python train.py --train_examples=195000 --crop_scale_min=0.8 --horizontal_flip=false --depths=[4, 7, 4] --kernel_size=5 --init="lecun_normal" --optimizer="cautious_adamw" --steps=12600 --epochs=12.4
Rows from block 2 of a small image classifier, named by matrix and row number. Rows with one number belong to one channel. Each number is 500 + 50 x the weight over its row's rms, rounded and kept within 0 to 999. All counts start at 0. Numbers have three digits each.
After each channel's rows are labels from the 100 images, of 14976, where the channel reaches its highest value: "top examples" is what is common among them. Only what is clearly more common there than usual is listed. The data: drawn human figures in many poses. In brackets: how many of the 100.
# p10: first pointwise conv (model.blocks.2.p1.0.weight, 80x80x1x1), inputs 0-79
# p20: second pointwise conv (model.blocks.2.p2.0.weight, 80x80x1x1, transposed), outputs 0-79

p10.13:475566510483492541470593507516517486496538520562550524538551558453508548548479530586466455517493528491555556462481490537592534561545676449521528519544485506496536458519432445528478634581496561553586505502556442479533550468488509610489501595
p20.13:463404438478586445548567475559534505470498581571578449472491533466536451524591567396469481494494540400484467519517482609474472560528459475454443521485476525515459502398477474530434509523548521480519490422448471424446432438492417474533588458
top examples: white top (33)

p10.43:590518491521580534532574600446483500476587531540528531488484549458456568456469499497525487475517555426499476531557517541480606571536552479542442478499480509525481479438574638602448529485596445514523528596452475431548439530555445551475528538
p20.43:520496490463508449515504552546521442484513520508453546479512503514492474553477566517489498519507450492493449473435457493514444452605508549564419506567520474600443539557393454563641569499392537549386468628503489481515498453555491604468516493
top examples: red trousers (34)

p10.3:459525572524472509504490609576540536536502518493572529514571483599532501583482561515538530552444532499513571485512556365542529488542514440475553488467482559598439599500593467495541498505536563557515484553499518509509580529438548377543570500
p20.3:497556496493564502580416522518456497496515577535517418481532504530522340585549475480564476530537515442583503517452490638520517495506396534553482537568520553469451583507522511498565563557480475528549412517512513394516589502536482551508492514
top examples: brown trousers (59); brown top (39)

p10.21:534588487565552509538561508560616475484481524469434479527596472549537558484464550537551608507455585584450499444483575510498508476513529523570511519530566456507513522615560533606481538503493501586521506476485603562557514571542443487466548542
p20.21:409513440473529459491557486463565549530487500524515495493408449524541545437521462527501519645440470505506462464473525477540556545400515477463428463516473598513503484538442520564492492509509473602486542623489574589591432486464577480530594516
top examples: red trousers (44)

p10.78:515518543551474507547558598487446537524634571600487458524467533435481590457525512457527487516580519475469512600559533587459602536493531595640522484512511501509576539557487447566481470554478485492485550492470535564528475542489512540541485568
p20.78:464609570459439414443447490489462373415437533545477547545488437453535507492512486580477526511516522514474525443451460492492472486523562434474432480433455473496510501509496566457498549495494551520499481502525393642513494471454572630585513467
top examples: teal top (63); teal trousers (38)

p10.48:501537482594601519537536449456475533530480477463410516561490587499476537455450441567626556557537505441520576469517526487515547473571575582510535561502538460479527550580494490563465522516541511464546626549419552502593533491495562538526485558
p20.48:441517526404554462512509528559561453434496544452533565561461467452474470545520452528529571517477536461562575461504424574513565584516598497529442459497487538530519544463612460512500524397550439492494412546455496468483538466496472454413503364
top examples: red top (66); red trousers (46)

p10.17:489588498539534525542512493601564515479475542478471493521609492602552546527496547498524575442471607621481548472506604539523484462530507557529587452544526461574494573557602527588521547526505504583533513457550563465572521535498484471533531491
p20.17:494521515396541516487631475473489546587467459470484515532551520442510449512450540538472511508513573513485503547471531501445491459458493443460536492405529445437493462463451491440403443495597542410590383455489498587452401506437516417527501535
top examples: yellow top (44); yellow trousers (35)

p10.14:476521560497513487489508578449521537556534567541598524534543513563520485516545535536570540571545523521561551589481505452509513513558414500548595465530570514615572547509533486507611483518522520547530449530551556535492624565473489403589519543
p20.14:504492527461464515403517442488471443489512504478485563558461484403535545462440526542482606514556447627429487482457517424500451522495668435506464475445457499485497447468446533484496504492527572504515444471469494660534481468467594482526500470
top examples: teal trousers (35); green trousers (33)

p10.71:553466587445458499579501336532490541483586484489533536506467453542542501506532501571395478510551596492520572522494512506523559524477503495491462446413515533508568604478569482480503533453414477521500487489571518587494502510526548390605457539
p20.71:545503537475459484499545473580563472470432564581467467486589560417533490529623610463424417450517510493544499544461477426435486512522434507457482514507439410486564497524553531456514564543546475520547534545549424504517544436548545530405529581
top examples: grey top (62); grey trousers (28)

p10.53:531520487549532506533524519450528459454689552590520509530469536482550540491525562557493443445611546453448457446514549605537651459510490551528504494530467513561507531511558541517506520545514499496541583555473456530464417474463506530528474583
p20.53:513507479410523523508514453545411520590485520561455483486358515429532506440514490534519491492488434483438498558486596410495451537472541543416491576498579534462450382470549570501440394587481429508512569537482523510466480456514537435533488474
top examples: red top (42); red trousers (25)

p10.57:609469502520579488518535583497524505577451515509583519556512542568497574534466522484656448511537401571520478559512515486452552485508585534527471607466576517542520514427522591564524467482488526524535572530510482524588525588497540551487494547
p20.57:543600556494513513503550540507525500446479471562366533425501481571570492474507489523430466462529507505456527463407511462500473436504517476507482562509529425515424430601448569524525436483425481535433547568481551624548506488613575509462553511
top examples: red trousers (68); red top (34)

p10.8:428515487532422595573607530510550513475517411476375544484515492495560492655492515487587498513488489510599454525573551497516503537543521468490464581565450521544478538496427502459520512616500520435490507547540518531513519529598524586491495486
p20.8:496642603543443522430508549534543560419447471474484511417490562541445541455466520401429543527531553603570518505439445441435546478519497475532505433490443430481576555474485430478469611450481517477440536475517473486522506490434474536467463502
top examples: yellow top (61); yellow trousers (38)

p10.0:477463486475598589492509494518473523657551495617539602475496603454511488581538457442503495490483515497529496535545542577565538568567492520462507511537507558466495509528572570493477540565516534484505601508511531505504543501559537633448552550
p20.0:480527537568456441443474515373477529506535521513535526544534513516519535423448494517522505471402490550498452532527535458532515434491423539516612494540499486500501658502417431578582640529422537530491522472544508465469528516537493535463566581
top examples: red trousers (39); red top (34); blue top (27)

p10.52:631516498518556418538555515548500469546454473523567504551537467553503560504496487535595487526598412593497481504527529518512556525469586560504474586497565471516551543491494618520570475547497517551474542572459508479583605580553471561483540532
p20.52:542559534454385560458493531451482525459562490565396541454497419500570489457486456529510459447541504507483583500397589498478477482443549458440495609492559465465474403579466473497563471486427491481463522538509582587589508508529565468485458448
top examples: red top (45); red trousers (39)

p10.19:477571523603593537512548550508552474436493528492518501471512533568522544526420494489529509452560582511463541463456605595510478562483480541586532578520576570541589511546507620563491572467560499532536536487510515480548488565550426468549508589
p20.19:496499436444456604504547474454510506522490488496470511506448475514553483440506474575531513413461476511566546569472538524455543483408531478377425478553465515468544390466583492426412429458582432432542530487524475491502474403428505467556468412
top examples: blue top (35)

p10.58:541630518533513537572575529529591499450440510490478501494530517509564478443464558527514589484507571552449512512492612537505453485499511518555551454555562436566495469551545520629494534508506476617414524497550630473517564524533473511541546522
p20.58:541476479419466568516573553436506489512531479457526522463507510550550447538542457549544463434477496479595530543484482494568524517409514496492410497536516446560526516551547482549530547427462440520619545695574476492532478453471548598500484515
top examples: green trousers (37)

p10.33:496528466505447544605434561510379556541517456523499561528461591502432523529456456597504455481564509488610513499579472510526541511556600489506486423510513543526433533437507537504487533547512528445448516592554475402525535496585562560558478434
p20.33:538408432377517541564516584434502458588519572520506493498514470456531444590534469556617481509444502442588532540503500505621465481502529523571485519509509604535480520458501456494606473490534514559538451527488561532552508542603505537548525502
top examples: orange trousers (46); yellow trousers (26)

p10.28:483531508589559516479494584496494462459508587513605435472507464521497557519484549452568496587619481561546537453511510594462464510528541603497585541468525555528545469498528572512587543491620506546507515541547497521531537573475436508574483593
p20.28:519434487470508554515500520490566458564486446472506465538495499477533498489504469492479468528513548453554539511569509495411578478451475600426450554595487494417578406466591422421530457535575502473453580438596433416476537440502455515456411451
top examples: pink trousers (46)

p10.40:594548506514535488476536539558443554562504499560578535564529523574498500587492488520599537520462458532542490488497445478506528564530559515519428555516551529522461512503495505499475479630442618533581579531472495464608544449563604572522538566
p20.40:560541566554473543545425493437542470499608437505453539466560449576548566394528572530498526383525521565547473477525504545514548423403469517496524484518540527493517453542439528480533470482394521517367541488556506576505457555513548476569499515
top examples: orange trousers (41); blue trousers (27)

p10.26:603530530497557519543512599546513553485472512462502532521540593514516534423530568543399567541497539562519468646582480508562507534542570566529548574566506552478429567484486525562492426475512479553524536512500533535499421488540565518480612488
p20.26:489492495481572488597476533426525565515416545521481393365483477526506449496561451474457461477553595469489540466442519527431557494449478451498523452435440493480558519559481509438534539494517581525553545414422425484405543544506419568468504546
top examples: green trousers (45); teal trousers (28); star jump (25)

p10.74:410547470487430491572488478570565523570521549590406549493519489486580603513532506516457492523586558550485501570539576560462582603556521534610547447539539485551512476482515416453531554534443532469518497524527514520548574500558546509532581504
p20.74:573546439435496486516451534501523363441448578559574553589448439427479443527530429507551614598550460469500549491521559527539442582526467522506483494484524577541531495453527456455445525494511552580498439571571509555494460458466486518499565488
top examples: teal top (63); teal trousers (42)

p10.45:598504588433494507575519462531534561532485484533484506568467439501584467529577535548494499468435608509518490520432503504467581459525506522500497486558486497577563598562560461499480550624503508492533548431538544609486525447566560485597573523
p20.45:537457467483512496488517548575438530463594521493528411468453492489469496607498622500555499534425493451399500541502484508631425505643479463504546439523468539566403517540475454556495487477479539518467488514451580433544585512533495509472521449
top examples: grey trousers (28)

p10.72:435529478543417556576524549453533511527524471393509549543543471479550587550419516515520549498407587496603549504596511485495562579530549445559472512534452497557480492521471391536480588542441499484495498596524550484611509472568516532490517498
p20.72:542423362458511529553539509409497397554599490490544522594604534446544530450533488557537543490414532451505505481570521540567472432511556490534509508560539585518447483468511565537557449461500533541577480506449572554581522523549507496544474488
top examples: yellow trousers (48); orange trousers (25)

p10.64:472551426521368550595588562495531553568541525582474524493531520526502539533526512498554483524494518526575499629605457508450565573472538486598497495526513500533529483524448444508467544493465539432535472599528489469560538573589578546480524532
p20.64:463571587571515523521501507456488629512527484447465464381479515640406533485482555433438506487502525528499439503490465529501548522473491494460573427520469389470533496539487417511429467473506361453485563506507528495540575536479528457436505533
top examples: yellow trousers (37)

p10.18:448530502553430513504535540588585500535462557443534502513552465467524506518456537527521628536477508520535496493449595453559454511547589470549502432532454544554459553602515433571471592432488553556577443449550611540494507516481564547460446497
p20.18:504433427527514431537505499495539496565454454467657485548469477447540548404554460449435510547456589416470508558620558504556500473438452550406475513532522503459535496474497516619479523504582527445510515494507514499500449453409478444442472491
top examples: yellow top (40)

p10.27:564533576486574451470469536546499385575482424490422426525519584543490471542502419478490532568529452535483464545485608434554464547602507499504427484509609533511451456476540499536509507551437583522540526530466535549558594525529506524459553572
p20.27:571507534486439569472440504468524497561607461548515518514553476505489496479491527505446503451526588548562470506553505554539465435548548568587436464510510583578515521498416512516575546440376570571401542549564446474557519488523476543603456500
top examples: purple trousers (62); purple top (42)

p10.35:504521429496543596496509481485534577502550564545504553466474532552485432543533441524568513556534587477565535535568412547489554571487532499555585503512457573514535365534544534489578505510570521503530631568524500445552489524525566496582534558
p20.35:472491519618545487551481469514477527476481436441562536508423504532462451473497493476441536553480581536436472456596488502476612392429461489417458467588488527431575518514443415513476455496573443434437554463565484473414457534468469510419500500
top examples: orange top (50); orange trousers (31)

p10.5:595556501480519458482577506532514534469583472527591445530580602538478517564513509524459547550516485515522545471489528505592515497498633367474442517517532531525555468534474549498480580525480562587532512430527511480535556489511502654489521572
p20.5:551547502404481579484480518461485440518555478403453539538550536487496563536384370569556513549542466576529495497468520483515577461499556511569542523526532421515535526580514471487566496498411475491453455570588527568606526515537585496460484502
top examples: white trousers (55); white top (41); handstand (25)

p10.1:572605537522514515536499613422543577557514503506495579460591611483526567554494558566635500509474491477554507630476457500497484520531424480533501521527479535535540503517492513553477452520519597506589515520508452476525554493472505565446593527
p20.1:551574467491401508433467568561606391487523477537518494508560476424545521523512585568538469505511437514525502458410557413489408506546469544485487585505547600469436462506466507447512470588383492455512460540529470459467495529582521519460478539
top examples: green top (42); green trousers (27)

p10.16:509510495533555544440419498545586582516517460468539498588513537641455451504443478571467588585527503588482477496502520479517454566491555482495479544454468506547530510572535524475572525506500554515595513536507565568566578618493604532552473504
p20.16:397522471580556512497480486532495573419542528470521542556542444511388577524536572531497529507515518550447528453539367474563543462495538478455555424547401536561501527520514509475433554443565505506506559514616483525530428543451534511546423558
top examples: blue top (30)

p10.37:472524510540494573549537529438522522545498419528575540483384549552530469534445466429541498540504469508535470564622540564508495582539510585470400619515543460571487489496463553476486526539553441462458522581546518508560519522595474586526489574
p20.37:519469449418540512551473586454575427490505559507479507544468476507517558490571443590583477534479504458552530490513521534530458561512422517566451555506533591561419498544512587521638466447471576582516514518485511473495520496601528543614522454
top examples: yellow top (48); yellow trousers (42)

p10.24:555542481484547486502639544520555528496477486503570531512485528516535516510503522530632515544487523546521466510448561544489564484444488533545520660585536509544565506524474628481516474486550513582564531546491518533593534525551490591457515604
p20.24:488393341502473510540467551508525418499603552512567456514465482465449543468536510462451442535490527483584487450563457489495469586545522573554491512551491609535531504447509515499566534494524531493569580450548512448487554573522449584476510401
top examples: orange trousers (39); yellow trousers (27)

p10.34:619543509527620517498559537456502485560510499491562601464456529466492587454478509538590551559506476471482435483451554541483534480487489592551459663567528559528504568561537529523438515522484513530552561531507569515506568554551482526439495563
p20.34:543482447566503512510559554607568440560458519477549457466486575397484538526462454448525538435484491431569510422521465451523518516562567504613455608574561493499498569448477484449534519568502563517492547487508473495499632484541430526455488432
top examples: red trousers (41); red top (38)

p10.68:515532470492523529543504533470534549619487427562512545550498543468526514656516425513521478462530482447573478467558564591521552579562536481554459456552447527548546454511531542521478562575492559487545584497537439558501537466566536580522549608
p20.68:472506596531495546490445505539469531449589425471497489470390458519477501433508531477401532523579593612458450498544513498557548408511508538491469474641508567521521552522400476603486516469406491537412533537503488468490508518492503491498547441
top examples: blue trousers (61); blue top (30)

p10.77:490517550516531538504497608529466555444491571520615593486522533486536538535478575518570496576421508447573544506490516508430492530560394425508542472534527599515468532498562528535484401493588531545558502536476512458476490483437538352487538478
p20.77:535492512563426439381482510589529542535419409480506516480453496492542497483438620517477533428525389553475560526492502369515475483502594488420484478481499464460449438559442521525487475501451610515519482503467479575584562557487498468466478478
top examples: brown trousers (61); brown top (32)

p10.73:566419558510402482591478403563490537498557543521482507479475459549541541495547517544408454558614589547504523539424469552553576533514500560534537480478525524554529583461580498491495524471507430498474446493562520594501497541546549416581447540
p20.73:461539500439544520502482513453473475454521509455584501479400443521443435487399366498575513549512569505476489473499487619486467513483522481587442486459521581540483493407530550489569470409485576519502469483479533570439468473445505544640516456
top examples: grey trousers (33); grey top (28)

p10.22:534505622419469474555508495473511521509536524480569608522423480474618502491498574590492534513440638484562525574469540527492519489500476465507553510549466532555598617536534531487444514528494471515444550439560534585479522425492502459561541507
p20.22:475457464501511467573542541555425535504543585526429460496445489518428468554590576441503550483430565437405437541450533493588424480486503512444508454471451459465386492515472577620519503498513474494571500494373558530516511469505480489469470429
top examples: brown top (32)

p10.62:583578452512575478478566489482556464576516558574600515509555460578558467450499485491409516544543449548509437371523471553529543602494467538566508556527509564445479446507532519448520523548567520513531605536487560560487480516499530563497497601
p20.62:553472445424496470503458514450428502512425499547463534535529485538552420462552503503490589477467431425512532562519545486394468524497459424444516537404503436363448428580532443413465431494529451414528518436463492577463470482526486478443478539
top examples: blue trousers (66); blue top (40)

p10.39:539568466495560461517552536529401563518560495479539574546545585584417503439429467536584507537570426507496481483537493411479558501496613586502496500468521568514485449445534565499520552541529545527451544529490544406618440500489559528512491437
p20.39:466501523499442466412508467532533528579531426478568600588506488523492598476464531440489547462495436556514498509570514426519555532604585521553612500565519514521537568551545559580446605494478486537501513594563576463523519487535535514453458502
top examples: red trousers (56); red top (47)

p10.31:608508511443565503516566531542453498532554454543628512574467586512523568549504525514506476534501487510590480517506581520597572515512573465469468531540521522541582563520569510554426580517492506574472502476547532510416541534541493601537534608
p20.31:491423515486500444546461527419500470520554523561489452533465514580544499438491547449471496509449537453591549495497484578441471604554462555569473555537487551441484483425561520535558522521473572562510586452478476364407514529545393548554497445
top examples: white top (26)

p10.6:536581473545585519540529534561422498603507466539535500613437522490503536416529498506545499549552557514484518454558456511519530493600481606553408502480563472565538540525556522531449496533494601529495566503538557545626515502595504532566506518
p20.6:547542456452471525509550586484494479480489553543517500494469442541473383566550484509526536536480512478599621463546518525524435544501499499525350500486415614468516449498608592494530427482553500466516523564454448549591528461502473515547497450
top examples: blue trousers (65); blue top (43)

p10.56:543544541494527527521552571628489507524466505502461522598565539583538469481515500501547581539488552567481558466465497570558507502498535516558550479538554501547471551592582463554583512537441547514582453483533596592591578493554562503556550526
p20.56:440476529430444489488486573490561455504514662505548485517576519440444508576505534487616510524509453480586510533493502515496478514579544434573498511494490516533446574475460501531595507476466547547522466558441591557533589455540592582428514486
top examples: red trousers (36); red top (32)

p10.70:467482489538502531564443617541502567497573580495559517602496495544517539503476524556534574631439520501594486546540535406482552484533492526473507528479583483477437551550529513503491407514530577546573501558465545473564502597403538451540511514
p20.70:543525476483632454589523426416573481499520490530475527522518587576528444577548417449522447548428578432547457494468496601480483486487421535518529523554523519539542513447444493498497434488481351575487500517553495445465427483533446527516529491
top examples: brown trousers (53); brown top (27)

p10.63:487634485564508521557583518511501502518531550494563468569606556502541537508503625485558525547486554519575560458491579593546520543516491510513599461504504528530489496506549437595557539536570563544549408453577533494517565527491524490559439500
p20.63:452446497594476428519439533529393516509460494497562539549475471447545499472518492499553531495397465519382521490548513453587467426475539453546533460528553506509443540593404538572480565496462540535541406548399538467518482515486575473516495609
top examples: orange trousers (27)

p10.61:548555512460567592429559467518549507523521530509579580457552606496481515514545499455517431475497497536534485510561510493548493521480495553510406453582437540505538484531560514450366575601559486563498581549491405466455498474551505601429520501
p20.61:495466536442547543506598518598492425577439479478446394447600589481491505636463461452517503490578507429569533430463509528398493458520536463535462520457474471516523489457486501481463468491572519485519509481489452566431446389506433489547542475
top examples: red top (47); red trousers (46)

p10.4:430554510521561544586516548522452547571553521560507556627521600447448585491531462527479413485537538447521503621507500541541591560540575556602514555558536573493563454465441552470463562493516523490486507516519492488545559455467469545471530488
p20.4:460536553558548469487480473359446612580584492467482454462562467466490518462502535482519466455419558497512534514510496530489567508428556425542567401431469456464530554441519467455494494469601474448564460453438576555513454543556489438508435541
top examples: yellow trousers (53); yellow top (37)